config.yaml
hidden_act: "gelu"
depths: [2, 2, 5, 2]
learning_rate: 0.00085
beta3: 0.9995
max_grad_norm: 1.0
Rows from block 4 of a small CTC audio transcriber, named by matrix and row number. Rows with one number belong to one channel. Each number is 500 + 40 x the weight over its row's rms, rounded and kept within 0 to 999. All counts start at 0. Numbers have three digits each.
Before each channel's rows are labels from the 100 clips, of 14976, where the channel reaches its highest value: "responds to" is what is common among them. Only what is clearly more common there than usual is listed. The data: melodies that start on their tonic, played by one synthesised instrument. In brackets: how many of the 100, against the usual share in percent.
# convs0: first width-9 conv (model.blocks.4.convs.0.weight, 288x192x9, each kernel summed), inputs 0-191
# convs1: second width-9 conv (model.blocks.4.convs.1.weight, 288x288x9, transposed, each kernel summed), outputs 0-143

responds to: the note D (87 vs 39.7); harpsichord-like (34 vs 5); square lead (34 vs 5.1); tonic: D (27 vs 8)
convs0.242:523459474494479518484432479450492540520460449491474401428494492532521415504540489494483511490462494487492533465487547501465436519510458489556545508503508440515523560530454504513477416518474443510517537511503528550491509495538543434519557452521544486521476589473471489449554472513447444512468478501513425417501450532485535475376555418471502528463498536375531527513485432425484464464512529530535464476491491455430532487509520498498478463536564472553472521529544419511465499435507504557499430480507530475499449507457503517451586535445549423411539479487473550516531506475481527465
convs1.242:524492383450524504533469578538499519488470446493552534462535475529518445431508503467528485482447503499527501496458534525461498479543516496570450468557491466497502426481534448497494457488461430525489487502508482475478494508461435515402547469484533510488505509482506514493493467503461461486540475448523515442463425542489540525504479512584512474468464588611482445434511534494522497497449490543392424440464422493430524476462488496470469

responds to: the note A (75 vs 39.9); the note E (69 vs 39.8); square lead (53 vs 5.1)
convs0.192:510453464498507528536495488509536529521569511487399438542427497464488460488521507544517433471558502531471534516489520487445463495502460505573497509464529504504451395496519502526482518515485548507571505478526465562422482557503474494513445511502519423463534500382462462516454428525534492553506491499525459506539458450526515439546546519451484517490510567474463480553562472450511528497534439494539486458514540513527516500487500564459528422345546490488452503525521443506526434484465530438493559494503518481481474447511498508521467492426502407568490468472551441497497496434395525496
convs1.192:559534581501527513525505596545448634495565458500610566500489501488534511496528462531486551499522476524437495560470526571472499474473544528464544495490446499462494496515464564505471542526503507466481535509511473535528508460469516490520494539506488483526515545474443496446526409475435472518511519529522500537440509468553511450557488489521469547565555519523568413587497515500488483427509535437494505471520570507520546506452501502406497

responds to: staccato (60 vs 24.8); bell-like (28 vs 5.2)
convs0.126:507517493429427514458500462480504471507515505511529538362495515444488481449437556509480484492510495516499506494479530543478505477496465429453524492488530464547494483473532483389533439443497470523478466487467511408477519506523480402431506496470509527510465448467516528523409508520411523502516522462498563393446506452467454490457439496501533455481501412483504466499441506503511518460496477507376530486505479431375514507511505418502528537513392492477487475514506484533486343494527497449505485481503518471498529442498503464501514452489479564525509515474530490488490500496515459512
convs1.126:483449555470450437503503423465517471418425490476427512482500494523530503486448536520481552417465489508495470492464489494513490505451510457485422478494482446499521496502529505494485470490511466490482469483486484504493458520490458487444490495494432516458510498516504486422517501497503489432457455464523504479467529447468500501479488469489416437483428471498537591451498484541486506457511390469412509498500452477469473428547463487499509

responds to: the note A (74 vs 39.9)
convs0.8:513515477410512470484510522463507458420515503504481516505491483502467499480514533498459495455482491518405470453462427515493501472492517406480488421506487546511434559498490454507464476497483510520436425498443473470493504444464472474522507509485482472552458431459482504429517470504467516505494467504481439369490429536476541511499491466501454468343477465409498468501541438495504492523501447421511526524494432507505522466435473415479509477421474369479472468460502533505470488480476483551475423487460495424484458456519504479530379510483505508533507520493434504491521460513475486489
convs1.8:483500562494364466440495482466476379424506500438424470495521468488519484501475490527462516480516388522476491537476496482508497509510523461518479517579488514529518504505501512500485440491503500505510529505483482440568453512494528504464477462514407501487561480501527503520542511514521506469503477431454477502549501450438496491494523468466463504520494450541468673472512532475519514472518469512517543471377489501467452454487484477485487

responds to: the note D# (72 vs 40.5); marimba-like (43 vs 5.1)
convs0.287:524544479493480389550563520469452433531487520501509497529455536530429530469506460521571465456532459592500471496516509454464540529534450432442474515501552540487530536467489448574503458506482529511469488461460472485484568485497529443565522502501584391538474442514430521536476473519523481407484479520469451435505502552564500499535514491486501527487495484544481526476515464542478469509480442596455519531493533493472509410464455523460498533495470503482520523476501476449498508512483521465543473530527511475499459441505475499544484513485507379463458485539514451553549492503321517521
convs1.287:486481390447496493455492489421537469481463477414443465458504467467489476469452501484481474484493514496483491469520467530500492536478496510372460522520431491525460465489512492498471512522477453479494540516451469467513442506431515500447445506523457483478499486490500485546499515473473493423457453471451512504512513493512475472486468448454355483532502476532475572517483550464513468517522391565486481434466477430410472506486481461455528

responds to: the note D# (69 vs 40.5); staccato (52 vs 24.8); tonic: D# (27 vs 8.1)
convs0.165:541511515487535497510523505513499506499518506478519529507516512508514420520520498536484456483517503505496455401520506474518521480493494402483507498518479457520442484515511506485447496478542496508490486482405454506484475492440472516522531520503495546509509470509493508489455526500517491508500514417523442472533528482527523484432491505498452485492491440517514504520510411526488518438527509499482465476485501448486481450485480459470496489465470481534516508315519563489485502456487539468500423468510520439492482473482505494511496482506521482461524460495479485526493430511182499535
convs1.165:554502465490512485434514478536461527441486515509541510515450558468506522479484543456487482438491475539445530528505475489478457497477535517467495473443482479542514540450512512535484475490531463497500486528475505489492487493473487501486487502483494528528534527494494484524499513476471509316509464393502450478478537469512475479519484506436465496544513476441528475527496437455468545496566473450461421482530520462518490600526491548521520

responds to: the note A (91 vs 39.9); tonic: A (37 vs 7.9)
convs0.81:475508501472504500480492411492512491475508481568482435469530462524496423489486473511508520455465453444505514461470449468402522493496517521549481417480484430528518556424490473504460516461517478485516547430426484512423538546504412501417491492506511440496519431503506523529487482478452533513539508438541456548473490460434515483528544555518413505544503489488467505498531471491465511413463519404452473521490571537554518528521539475399557548520450508525465485547512483510469450539504463394584491522550500498507484551512426460510444507489482405538476535499537424473561504440500501515
convs1.81:528537479442441575493457554509474549563559444462573539497484497468469496477537383494543484479474521463491511504474505512488509470506515516493569498530488452500521530475516514532493569505538539464521508508574509525512524548501501476468482525490536476482496453511515520479464508481463488519529515533456479564447524514512535489496540502526528502523516547576487430583502499467478558474455510471444529554549526520506564400499541518503454

responds to: staccato (57 vs 24.8); bass guitar-like (40 vs 4.9); tonic: C (26 vs 9.6)
convs0.135:478570489536435510495420538548556467498531445510469486531521553449505491567510500470505384551480531467472565514469547510499544456508490517444499452492487500518422536504510527436527534421555456535457464500474538502576445476465465462529523531493513448508456444461516541480551520515474485495480516422460449499522540437493517536406458493577521538527447425467554531510425460438507425439531550475507495520431480519521522499486465465555504412542427495442520477428549509454496394500519506523544524532519475431527464508523552466411490509501497528477497514511457482521492470492498441530
convs1.135:543494458523467535511479480509528552412530469467587520500549507467485505474549502434507487466526523499485531507546468461477539477483516530494480455581531426491493514442496509479500470511509495492490446468471504532503598554482393477506499592497512513442461541558537497471510567470505478420482423509519427489511435499427479498550501502541488470535537520439551439526493569506472536468484511445487427523460456538525527480470487474466512

responds to: the note D# (82 vs 40.5); marimba-like (29 vs 5.1)
convs0.267:471508456429427501516530531504477456480470530438500522511430503513406550497463456531497458514534468589490473517463508432496464477469498510372528530450537519490478558428515425524523516442490571483493492540518545461446572501461515458513449461539525402472564533407529518534513462512514436501522431504445450496497515472586507533518466419494454515499508495543507508455525501559529466511484440562461487401466475432430492487522494545560506523496491503538455482417480480414503493482469514520532439464508471444468549491532462516502492529526533410520515438491477482503522526497443484501
convs1.267:445464520473486506410505463485450421500392497462404489507503440490501481467450508504472477476503534504453485496430473497524509518515527449448397501491474485516506478481493496472462507492490474499489503477463481452519451474447538492449466487490435488495496495485495471512491503479477501315485403442477496471520496515480476491488485432491422469486492419502474546488487505490492443495500441473490482424427499461465475487478480457478484

responds to: the note A# (74 vs 40.5); bell-like (49 vs 5.2); tonic: A# (30 vs 7.9); marimba-like (26 vs 5.1)
convs0.185:522504506489476461496481506482505482489425484509451523516515514518460456514498509514515480485465530449457495449504489483439505467505502315473495491491499510497465439499534501443523505482523489483482492459424500515474445422510460509487535531495495488512496486504462509503345511489430528527488522363468484494518478509501492496439486508477512464474374450521501489453508424456533510476518520490479521457504466496432497512486429484500537486475462495505490506271499501478503483503528469531473436513501497461512534505510493496505481472530513507436511479480504424504516462530386450503
convs1.185:421446569493443505471538392503501447507397465441432420484453463482491506450499471496500499446498508492513491534379496506479484534541496486489476517512516489529517525489506519513473510491516523527522532459480529512510488480490483486514461506512464510493537515512511507517507508489515505425477473445496467424511517465514477500510474392432476506457537430505499564473440518431505521503514401440491501470472514490542508504471519494469457

responds to: the note D (75 vs 39.7); bass guitar-like (29 vs 4.9)
convs0.77:505494454545440515461421506526542400464541495505470462491455465523565453542553550504542502431446521531448512508443490463411497430526524563502526541460470497491492514511485497447555540548498464489534478542488481472532544492541498540488499399468488460491437470512477447483528461509388466511487528479512513427534533502470539464442408525527543445533446462547549497466465505411506480577519506479530483411502471403509508547551464482470472462505479505497467460494481488454488545503455449454461482459458493516489484507491483544527518504558396535538528479497427546527454483525608481491
convs1.77:551531454514495469505501501562470494462425378514573504484482437490525521533541501517517513492497513528481488559525515574445440608549522530520521486530547495500536522472520571533502514532496569486468540481486484556432513532494475528548463509497514527537438520526536548494567507488555526581523423554447495514498477557474494514525531535513526542481484537475541488474462500468481507465530482499564475541553547510563521524521567514486499

responds to: bass guitar-like (40 vs 4.9)
convs0.105:506461485496484519448496445518481502519475522485448462426503466503470481452511451523525496492462456505516502472516516493549498558479505433490526477474457509488552347426555463467463491423496513500492484471493488495422546440494485398466482477484459508474548526506509495549445518490482462537462539441506535484459460490451475403479501479422508407478498389494493492539577457523395518469485419495502454474538496511486480411506473469474510545465543512471478454449520454549463500472505490464465456480524513471478557531471519489463480529525560530433551535499528366515553485471434457524
convs1.105:470462568502449474481516467500527441492451524462441470490510454509483505509462511491492522450456519472479474490437488514529505487466491508481421477523486462466479484492528500493436485474514462486515479494478517485518503506476531478442482485533381490496511496510493493496480500447501484435502472461469487469464492508523485472495467499494402459480511468534497629444469474471506488470524435491435497463432418529460448470475490449494496

responds to: bass guitar-like (42 vs 4.9)
convs0.41:496484508509433511553454446539481549520522494495427481550500470344573483511508469451532505534513454476496505524524529444515452460501415479536528522486473456568468460449489549456495405441492479502521518452579505470507530511498569521551518523516502484483515451414486532511498410512401494532490510442401484525507536442526530482472491502525456500519455516519470495508465465418520510358503481509471491526509491463465516485498510557539472471476526411542514521515528467511498419480532521530506543532532479476480505510484543525449475415513440501527550478468452508543493507453418466580
convs1.41:527464431488533530479427505462499503438522555496525543458521500521516517473454526507456507498496498534484488446498477506451494452422488485528477490488485451500487498464480473496486507467516492515500483461492499508516499511521476486506529513478401503515495453519502516493496505480535502350489420418528469493575501528488509507547455610458516453506501499467515537489492505485485522465549499453499420480434442514485483497433417411477481

responds to: bass guitar-like (38 vs 4.9); pink noise (38 vs 7.4)
convs0.119:522515497478506431526573508529489470414466398486414530490476536468392470546537503510422475534506480562493503507518536508452493505450437599466510488485504484491485496530542480478588458467522503454520460469457505511452455500509474472472479511497531481457505500456464453538420440485481578456513527495453503500536430449523472494542477506537510475429469506445500493475572571442563497558500513588477499495507538505446512542504521481461487508423470526449475556536496459480468370504507505505436490446458544492490544514488461480494573488445448424497515484429520508480516485459434422458
convs1.119:458552553496542449544565535471434505496482547397479458505477488479487520490484475496497453423484469473532457487520478519512560448575563541514523558543526527574505475551452527489539491501490501462521491484497530527522547502523493496488445529452530473461556510483471482494454486510419477524537535539467450471474492459562537497496494469542513532511520525536571422525544527516517511531506481523499487485567539467508593374535521540530526

responds to: the note A# (78 vs 40.5); tonic: A# (32 vs 7.9); marimba-like (25 vs 5.1)
convs0.13:488495474470520514445483540502524504433455503478454458508502497529484521486469524524521395476490513491432454483481517479424456395458464490476505516461541455482420490499502498473524475487496503473481467481508476520453487507497500489470474498475504464485479414491551521476488510477533514501515517481436427544489451513497465480448478511458516498464442529425414514445464521518505488499524523467552532334487485451385491499494476456470519410371396489497492472461501535470511482545517468510487483492434505465458494541529474480490477492552391533479470499495347486449482474531542535491
convs1.13:433454545489457546455500424464478413501402551472409486478485482501501500479429513517477512491485510507470482506454460514510509570484502475497449486487483489515487483490520474478476511470507474524503492481467501498495483503488521481472501468530418489519493492487493476527488482482524485386453438457489501459548480522458485485474449500448438486469489436486461636450458499485503478495521433517487487434434460501472432486462466461454485

responds to: the note A# (77 vs 40.5); staccato (59 vs 24.8); marimba-like (53 vs 5.1)
convs0.128:467495486528518499482506546480490529553504520496543552491513521508572538467515479508524550501496529493574449459514509528502508481484526359484481540516456548476463474521512498513479571511520530506484536508464476560560478517389509577567506522543452536420503525560529515522485426487491459464495509510509578533489517546502480493522498521501513532533450534525503475540469499458519468493474461426570522537498524528489432438512503584497494511436523529504493531433517542508505546551582543563516493497482482560594464488478485527522508469524410564445498467564463496528455474533696505501
convs1.128:535448438452444452509424543523518481472502470501534512493486469499529509525433467468473481509483495525437498446478458479509430494469506481514470541470426521478539538478475507540483504501515530481478494533467459485477468526451529478494487476492528534514482472497506506539529510483469535479489479500525488542484547455527442493568494528455489496467409463471535446434482409536424528479539493463480471495529479441499489487505522520437454

responds to: staccato (50 vs 24.8); bass guitar-like (42 vs 4.9); clipping (26 vs 7.7)
convs0.88:452515493552494522480461454464535506505495448522428507540499439501503428496499454515461483473475457434529527451455483454510488571463480442505503485544404531461514570531523498524472411466490454501520447447469439516527413505439443457522518461540449456564393465536465516478586495467465483477482494438465497509475477493485533507474491479519462462445523503408483543534478395511534497444513568481504509563482483482427469445426508418484467414551552512457513522527475438493479554506517471511444527479523487479477479444509477505503538513422516521482502488423485482519530458473611514529
convs1.88:468471447514438463455518452461499454498461530474427479511506488516488497490482517500480488469509504497457489525485470503495514521480520502475443500534487461513503462490525487491483496494488472485502523505478506486508454501475479486460484495492414495506517499525508496489498513492496482354494456416507501465518495546462479497522493504483423476493470456542508602492465509479520513498511421526455482419429462491471461485477458460496524

responds to: the note D (75 vs 39.7); bass guitar-like (33 vs 4.9)
convs0.46:500518504457427535452454514505475489484534496512496472475483480493525415511507466448473474511426463468499538487508519490526514451515473476495543412464426461503477553519469512363493466459517539511516449487500493453550467503517476475444520469477513511498492458513549494500532511483412468499537501504512462495427515433509524518474421483526496488536420454515470518508448422550506496552506498342355473498497469489462516487516465431538488382546467437495511509462516516468498454506516472505515421515499529490408501439512499474515466443432454534508503527471454530511470500565525424548
convs1.46:511511447423452414421547496584489475532447465460514537529513494464584474491493506459493510516485524535496516508490499547528543471538485533445470521548509459480539525471506539481475465524488533458506512480515449535475501563508467512491473473478488480494453475521557501430529493528539495519494400432533461515540484475501529474556485500502500494512536508511552517501483511391550546452504488516395490539518506529502495446543463555497473

responds to: the note A (100 vs 39.9); staccato (50 vs 24.8); bell-like (36 vs 5.2)
convs0.273:501538466507514503535417489584493420393455484436548498558538509525517571464546443494497490477499478548521474457535532520469540537495537483510481381526483488503483456591538447513580435523492464518493467456530550529468497480530453502544482493511488517485476513547473557521524509487500546567527537517539418461531483530484571459461462502449524540501491411444492459499481571556498545581498418434467518487485519527471502500496466462474509505478469487427426437495507492542459539498497510580456530569499502479565540503548475505528479533465580465539538467479520502506552478599492455558
convs1.273:523508500483523546447497501506553496458532470473542517508485525502482464520463531519488492540537413507484524447491478517418521442515531422501495545524466531529519506508459548528481523524492484517418498506464486499531411512501397520434462520471481490510515516481520488524492499510470473536397487459468496481509480410514471490456469572474492459532534529463490419460476410529513534477493536508552505507477435553534429431424458553479400

responds to: staccato (52 vs 24.8)
convs0.86:495469492461472495431478459370488570455456484542499534483520432483513440459551536493478481538408478409447474501417545493493497460462442523492513491519523501507421533555516501485502481499485497441504513495431523532529408518490491416438520444420511524497433467513509517462437488475447538454486483530510451510513458455515534479438437529486502492511513531475468525509417550502473522487536523499494520374515495422515479512471473484529520458464391458499528458477500535539448454457512493486469484496497510574527482525514497507517468524525437515506505429490363551471449502496536546468
convs1.86:532479418526492444453535436535524508577471481507524512502504502498517500568515470514501491541475521503513455496450492451532497530474525459510511476466510517508540610469458567527479523466505589450530544502557473539448522494517517518456511422513526485509426514436481507489483507461510514434479518508527479517498512458595472503546500503507521537458498540550508470487441474422525526537479535457482500521558531495539427527548518562556498

responds to: the note D (67 vs 39.7); bass guitar-like (45 vs 4.9); pink noise (28 vs 7.4)
convs0.93:462507557585509424512492475491512531532525450550490506522497354501552450451538503547506502530531502509564551532499452554464491503518534566450480467492592526495528475462423440552521450474487498511544522488564518475484497531551469442454538460496517476517492473454551492497488480435547546474504470603462422455511465522550503541551540492494479535484551565467491510486458507473518460497489435499468496430469492489528527521480504478473481406520539469519500461586540539563527534516544559531419570531541464511430448482502491516423531493513463413541507519507563514426476552496544471505
convs1.93:477472529476538472493488505462459481405458543464479516493521457508500487495442525464509490451477504508467486499504453523484488504504528512464405512512492487521507474485472466513514470467488469435516488514487468451492446489486539512405506503505474479487504502484500497441490517502484514428479482473507514491462521508506476458487471432461443496516489481465462521480494499477499472483522523474416350442473382547398430460510462485486483

responds to: the note A (71 vs 39.9); bell-like (29 vs 5.2); organ-like (28 vs 5.2)
convs0.53:496504501531546420473444506489487485444523462473461483537476512521495470512528527501497469460536511473459479446483431522456485593543512491522452464485521580526437606480476443491403495512507551554489445557476440506536564420481478493498513504551451412500488537527541458442535475468535497455469415468498473456504474580532465589455529538473477457529513452532475532466561482536500506468513480523517474497480548512501492428470495465452513496469470463408483443541515552504513554514474507506482509452446506421442451460473502521545403460471457440556527564509499499419444442556475504473
convs1.53:490483550491519462481509435551401514389535502479487476529487497488521538485494538493547515473484373547484513537462522537448516520549513530587517541555489498497540506493482505505507484486504515511492566482501501504522483470518562531492528457500577501455505492506498555446490506514518538583479485480492545521488527458550496478479527512560531521514556502522470508509550507468446517453514532610472506526487449521438506433526511512499484

responds to: bass guitar-like (78 vs 4.9); tonic: C (25 vs 9.6)
convs0.87:480532515502530418532536420461476449438474479489491499452472512545355393476526510543478462500538495471452423506502476533544560486515463473427474476522462504451530493460507422530469455466501457490530546447408493461489510450453411467428529496505463423504510439516484535505418476493504575437508476501488501501468461526497452463512542501382444481450534456449500460505523414483505506456514443459515522462469530538441514485450512435442524569462447564466499483475522502512487455471470517474527515542495508481492491493497499524508439536465531442442488467462523522444528474517435499506
convs1.87:534461487477555528397528535463507535464530550492554518512487547510490496494510498457501483482524499425512522498544490490505489450517464520508516490558482460507549508436504505524533492388500490552470512511495475503502516521490569437463523358483548481343477530455486483534485485540478510579584510529507482506416522510545527406479502552515547497509505572525440426581521482316525466422499534556386499513564411540507549475537506538549520

responds to: the note A (74 vs 39.9)
convs0.270:529541505450478481486443527512485387443488512475569501454525490491463470531480513505471506439515549452471486446525505517505587361489505505509495477500533577471475487564522517465505534570470494493493582545390502497517544477493417471464494483532537453482557487513509528538437519487459513484452473467539437494509451458479571495469433512397503466471449451568522455483474538485510499565498509471500474494520532501422537466503490473495556490364473477514476484381570486522465537535514486544427446525490552518509550452483492486516457503406514510487523466495462484514506516514504542507
convs1.270:522487468482412496507469524503423521551432516558471458550472509520471504437519457451515485490523486507483534465535475459491526461487509436486577486580540488546511478523509527511536496504541498523496512537488505500530507475506465496527475503502524475486505527431461460471528497560542545536497537481490527532502548451551501507510553521500556451485442496531523361485488416574502499491409507487538522495596514504444541509387527552559542

responds to: the note A (73 vs 39.9); the note E (70 vs 39.8); square lead (25 vs 5.1)
convs0.63:487539509455525482492487526496523417512456571492519513451456488502291416519434492542566508440499507603484510498496541481473496536528573493449586501470516491457525418526515488556523489479454546509505510488522485533371500534445428552516460480515514527463466539486443485535460460501487480438531473516559482494545459481524439477506523563448509487520515501461490531530512480517487471566505487549443472419449511545436510496512479562541525548420478509457479473413558511495462464477465491491482546523469528508506527507493498494512533512530480446502511514545508483479519492499401474490
convs1.63:509443553458446535442432437481456509467409513450493530480508462494477507496446521467480479506470546484487461488457472550491480525481493519500459480456448445513499536461477509473424515462506506484466519486493483536521489508456513489504473436516430509508498483549496465484485489448452520457512420488488499522505514485489450452511458590492484525526502380482491523461471559446479440517522498508412421480531487524567507479453515514466440

responds to: the note A# (67 vs 40.5)
convs0.25:497468524480438518473517508329516540487461484563515469453585467477529529532550507503500476450447525425488542536464521446552511464532460439556544551482540511511408523512532536458489445531496499487480530477531493465536431494531563505536496487516553541517533527494449506462505528467355399470470505430426446500445522533561490475455466525489502442524477488530450480512456473444490445483504501501537521473529500500518494486466496532524466423490476480575553517454498526430514525522500539498464517519405535552456471464499556475483492432509533522467502516510411497491421527521474489514
convs1.25:506484466430460500442425497473476473527474479507516499468488508483508535544477511495503521470490492503489511450483476487484512567435473516499490449505416472542473513495527482468474515511477469475508457532446445484441469469480504504472496418515458499527436495463446493484502452478555519427466527440518463496503523529469452454560468479401418540484498442532531521435514465478484464485505478491511498516497527392453480522423469520529511

responds to: the note D# (72 vs 40.5); the note G# (69 vs 39.9); the note F (68 vs 40.4); tonic: G# (30 vs 9.6)
convs0.190:449485535440527497520439488544510458513545504522434385513481316486550444519445480509541479504488519486508490390478535511464517545497499491473440469474452472493547463553483468497370576522544540521514498460493408527501540514527364470428477422481488495485435463511479479490402506497506482525492475453579509480550494515458456520500528510495519465522537462472512515547517489460520541533466501505481458506478501480532460473530517464531505546490526422509456440408559507484499513481506478481491488484505462504491523545443536524468477503545472514550502477532528523507485445492466460555
convs1.190:521451512503476503478507451535499479483491480465524537532520453533546550514439547542437581443492455527477405510449525553514521541485543482447520502457531510445491577489510505497511511482520499488508458507455507518483513543511520504517472507558441496556494482497518513492436522475482533564555407520459488519519527519503493475506482629475481479483515491539532629445464505493501502438586511468424506513511455461504458513511416473470504

responds to: the note D# (99 vs 40.5); bell-like (44 vs 5.2); marimba-like (35 vs 5.1)
convs0.99:535511487471494502527519533462531499491481512531506501474472454510484408530533512451447453487488470519490533489511504434456507405507425477509517452491455425466447486538511508526532480503471517485466473461417475499475427475501333499514511488496509446515463457515375504516499528492397501516467473469500364496521488494536535461473452443498490512475404409505503474459491445478518504506499541455426503452517498489476482493503465478487524487482448491522526521420531449446530475512487502427478408532506513477446489486509475500493461477487487454496518442477492487482462505499329475507
convs1.99:437490472473466484491490440456441429568362451461405480481482475502481469473469481494479479501516518479474477501452477499511511530504504493461406505508481437522505483481546505485487506498471464497492507501485504482498482492473496478464490491526454502530521472500484487512473498475474493403489465411504496440529489497491484492483449468509432482478502506537438589484483501485510441519528409520481530451440518458469469484405470450449500

responds to: staccato (66 vs 24.8)
convs0.277:524453533553539450489506454540460452451491517424508430461472513517472572512499479474417515466532515493453448509525512512611463558520485521505497472474535563385502473511463495529469562520413498524509492548504473527495429529524558521548443437527511572489551486529487453492470533495478454487494517424545508541503517522500462515548544495400487504502545492519501469527494535567491458487534542536545507483498518478624542414588496554518470520533517551442512525549514466521550536504479465449524456516483485524500477535535509551533501519476449528371501548559481508477513489476397534518
convs1.277:529471478476445487433471445473559475459435500434480507520490449484485503466464486450482475494506498517464489499485496466487482500468469454479482495479493446511487463485504422465485516495511482523477492491492468507488494475495482505459476478506464492506458499510507519498502532453483549438526464456479492464478483499494473475527443495458480426504453499526507562471492474482490500477470501429432412469468501504430496480457477513484531

responds to: the note A# (74 vs 40.5)
convs0.76:459497506474514474512503478466513466488488442526461487387516527512467425486579507492585510523458505527468513443541519369451526448487495533542528513451523571452445394506391513528486530543456533507493543461518476477548440497509498526541528443469492450476539538507525530476438535526574468477477492490511558487538484448521497496475492553481495454516526420499480485469543383504453531479531517471439504477533518480574573470504518501491487494583454517486567455459553425537486478528493486446439448571501480550442467468489460480492463520520476499552532506464458477490466484568442484442
convs1.76:473454519524466502546468446495473442549429468494487504480453459512518510547447484560498509495509485495486472470504472543516463574481519520446497502461540453569502573463519491463478523494535500479506520529496522539540520516485513474524490508485475537511484503449481498499496466484483495542472430480495480497513523460468501477516438529410495479489597461520534611459511540537484510501559386415501502473539518495514503472489437519498467

responds to: the note A# (69 vs 40.5); tonic: G (25 vs 8.1)
convs0.144:529523491373480491506514523466491491488522477539462477483514499497462508465504529483498487520520517481455465496510478554450494384505510277521473513505512512551440480501519461478468528508499532467501517456374508478529475505503475505463506491499539506491508485515412532507493452481424525499547467423433479477495531516475525476444451524473555484455483493468485503463481456448501536463488475525414552479517532447347450508456510454502488456479426489517510475375485516491464421463472474521483449498478526469515525512481536472508457500513487513477536442489460539496497473499457459516
convs1.144:462434566496506438444521480490440480520456503467460489486489520483499480458463440509446513492492506497495456512443494490530508504485506459489465489490479455459510495495524505467480489473519489516509465496490496494499478479502489469451499520490427499492565495438466490503481502461511499434476440425479473464515524493506449506495510481395468392462474502469484642422463498481509489486527441528456533466411491430453461488439461424475482

responds to: the note A# (91 vs 40.5); the note F (67 vs 40.4)
convs0.75:498518501439488527521528489434535550452445532492518512447544484508494478499499546526523493443481526515482466504539518526512477575437541413443514529504472485550444448503495532513506469486498532496469538552417505485479505486442458505536486448457505554510432523490360517496516523500529524521520546455561492446537516500383522518483434481471496399493547540487471492541543487540381502521520496537424498417481512437506518465476498527470530504472534449491493477331489540514454472518474469517481402479500467448505483493484485470523505521521596499456535469501486447442516471483465446456
convs1.75:481493525478451436481493470463504425502453536462444459517476489518481499559448523542447521493519535473466499509412484538512495514479506568523434502431479492481513498467536515464464472470512514486527506503492494508532426535466512463471518492530476487467553497506534510468507487457467490362485490427523552530483559469506468460505454505519519461529477363458470566490515485502463533510555420430464460480475486540484523367498449468521461

responds to: the note D (72 vs 39.7); staccato (60 vs 24.8); marimba-like (37 vs 5.1)
convs0.127:457520520555527516493495539529489595494494474446457529551489555487506481512524473533556564475557519540525470539471500459526515553485511628557557478508579495448496506531513511564554533499453502533514472525614458537507529483570515533524506523517448555444508518526525501506516557436494491502467476563531519589566493462517506548526499516505479478555487611505494479513460505565521490498453521471521533486493510548619565495494514512480482543490464621511476461570517499522495588540495547503534576511514492568468554525501440517504504506517573473501493535526492500494559515539603559478
convs1.127:464450390490510503511466440467430476488470389451477489528525402464505528486453500467476463500493470494475499493470454491461491510542549440473455529523448451495540491501458467499489511529479518462493511473496469504471430486504474495510491480514465525492488485488524505517515518474467500495447503526467460521442541485437440490498480536483471479462479495506510399506421478517472517452524453549480415526532536477527500465539531557526417

responds to: the note D# (69 vs 40.5)
convs0.34:497482492402560543500513542510521446478354404513536496530493450500380487481509507515459485477521522488561496445531515501492496580409536570460533496507468454404497527474500509524504506502466563464553536490456477502446473515340442498543473486487538510461537439507553497500425521546466450500534448533496414545481531505516525481533506475479465494485472493405473437506524506508464501534498577458489463455564510519458504469508509534484484491515574510508512500433497465476495489493492494491507457501418493512461502515498526492524515512422531423603473475499475521503512522498539534486
convs1.34:459475440503461456397470430484415456438405530488466472511501524497488487498441520491459464497502521477453506509488466567473507508533529534503489532464547530510505533484528517485521508448471530514481531498504519529480508553472548531526486475502497476541446493517541523513540490496486514477528436482484520516535511457522456436494532530559465512508446424510493520462521528425508514557511514535442428500509476539493483521457473505496543

responds to: bass guitar-like (71 vs 4.9); the note A# (67 vs 40.5)
convs0.233:520516503467429536505481460516514525488514520489459509498505435445541477494515483440511495486494473498458482517522550457484504436479427445526535479491476491516446479466496528399506383491453508474488490487554523489490514541438468500539540513493478420508499477447469532495490414521375491544483517437401457475485523431516533448375487515498513509474422491510389462517503464451489485419497459512446495482515499460422515474497488535512498444471521414550494524442527504508484379462505487531538510482525534466506468493501511493503467453502444512509529500458365507538499481499443490575
convs1.233:539464361448505579470386544477525448482536525488522531528480496473556525481461482514480531501530492552480522491482492499457471449485495503537515503441547441520524542431467479501461498471536550544478513485535488498508497479500557468548551484511495514485447488514507474564548507488555517438503421488514495540512515481477508502556501529484537516477517501483529386525517469491486533482533468431497390535465516519530493578470445472508445

responds to: bass guitar-like (39 vs 4.9)
convs0.282:442572530445474485490488436460457520466522490524462446434526487516482460485537474456570523477449426514507457442494527528505505461489501590481533500525497536538519523550491489535518515487483510498450507459513460563513570502504482554328526493495511553496423522475472510473534446503551541494547540493581469493525531448445510533445473523511523403536582484571503532500480518502442454503510532517450555436480477503569514464496555390524504438527390488495508466488546495504527474552505499479553480422521543536472456519485514509502485550464418447562504502464479532492478483538553481473
convs1.282:511458463427467467461459484484437535449399456444479506509497460505516484522478511433460558492445474507463474470473475522485481524499510480463541502523447456509497562473475503509471508474514488431513497511479503535512534501453457473453502490466467497462490483524503459448475501415426507446500449436478488511470519478478466504499504505447471453496499518496503472489459489511490455503458483469437477484509480491456443470514483497481487

responds to: bass guitar-like (58 vs 4.9)
convs0.141:481505504570504488446465483482517414477434437540515529490507520535350502518531497493478453533480515410453463523508534477456542504507540446529452481514441534470527473497514399524460581516534530497483485516421523468487491445539440504491497503513475530502479426544456548494542505434552501512487481459533444472560437535499489518480508490419512468456488491491485509452499454510497486449461460424480490428461522491524475475493507458465503448396486555449472456432521516488507474466488476582475483497474508525528537506533463491532451519553495472410477474492522469480531482503318496488
convs1.141:465450547490431516417506500451436460471489461475447458499501460485502473477423480473483478506506492491492487493501481494444508535532512468469461516520452517502497481466524502512479494474523490535494474494503492479519486498482533489449462485490405470503492532501534500545507502481458495451453425451510484484514505569485454457506474484451447435515495420502441494464466482439507483476506482531478490432421429497506490503477477454485468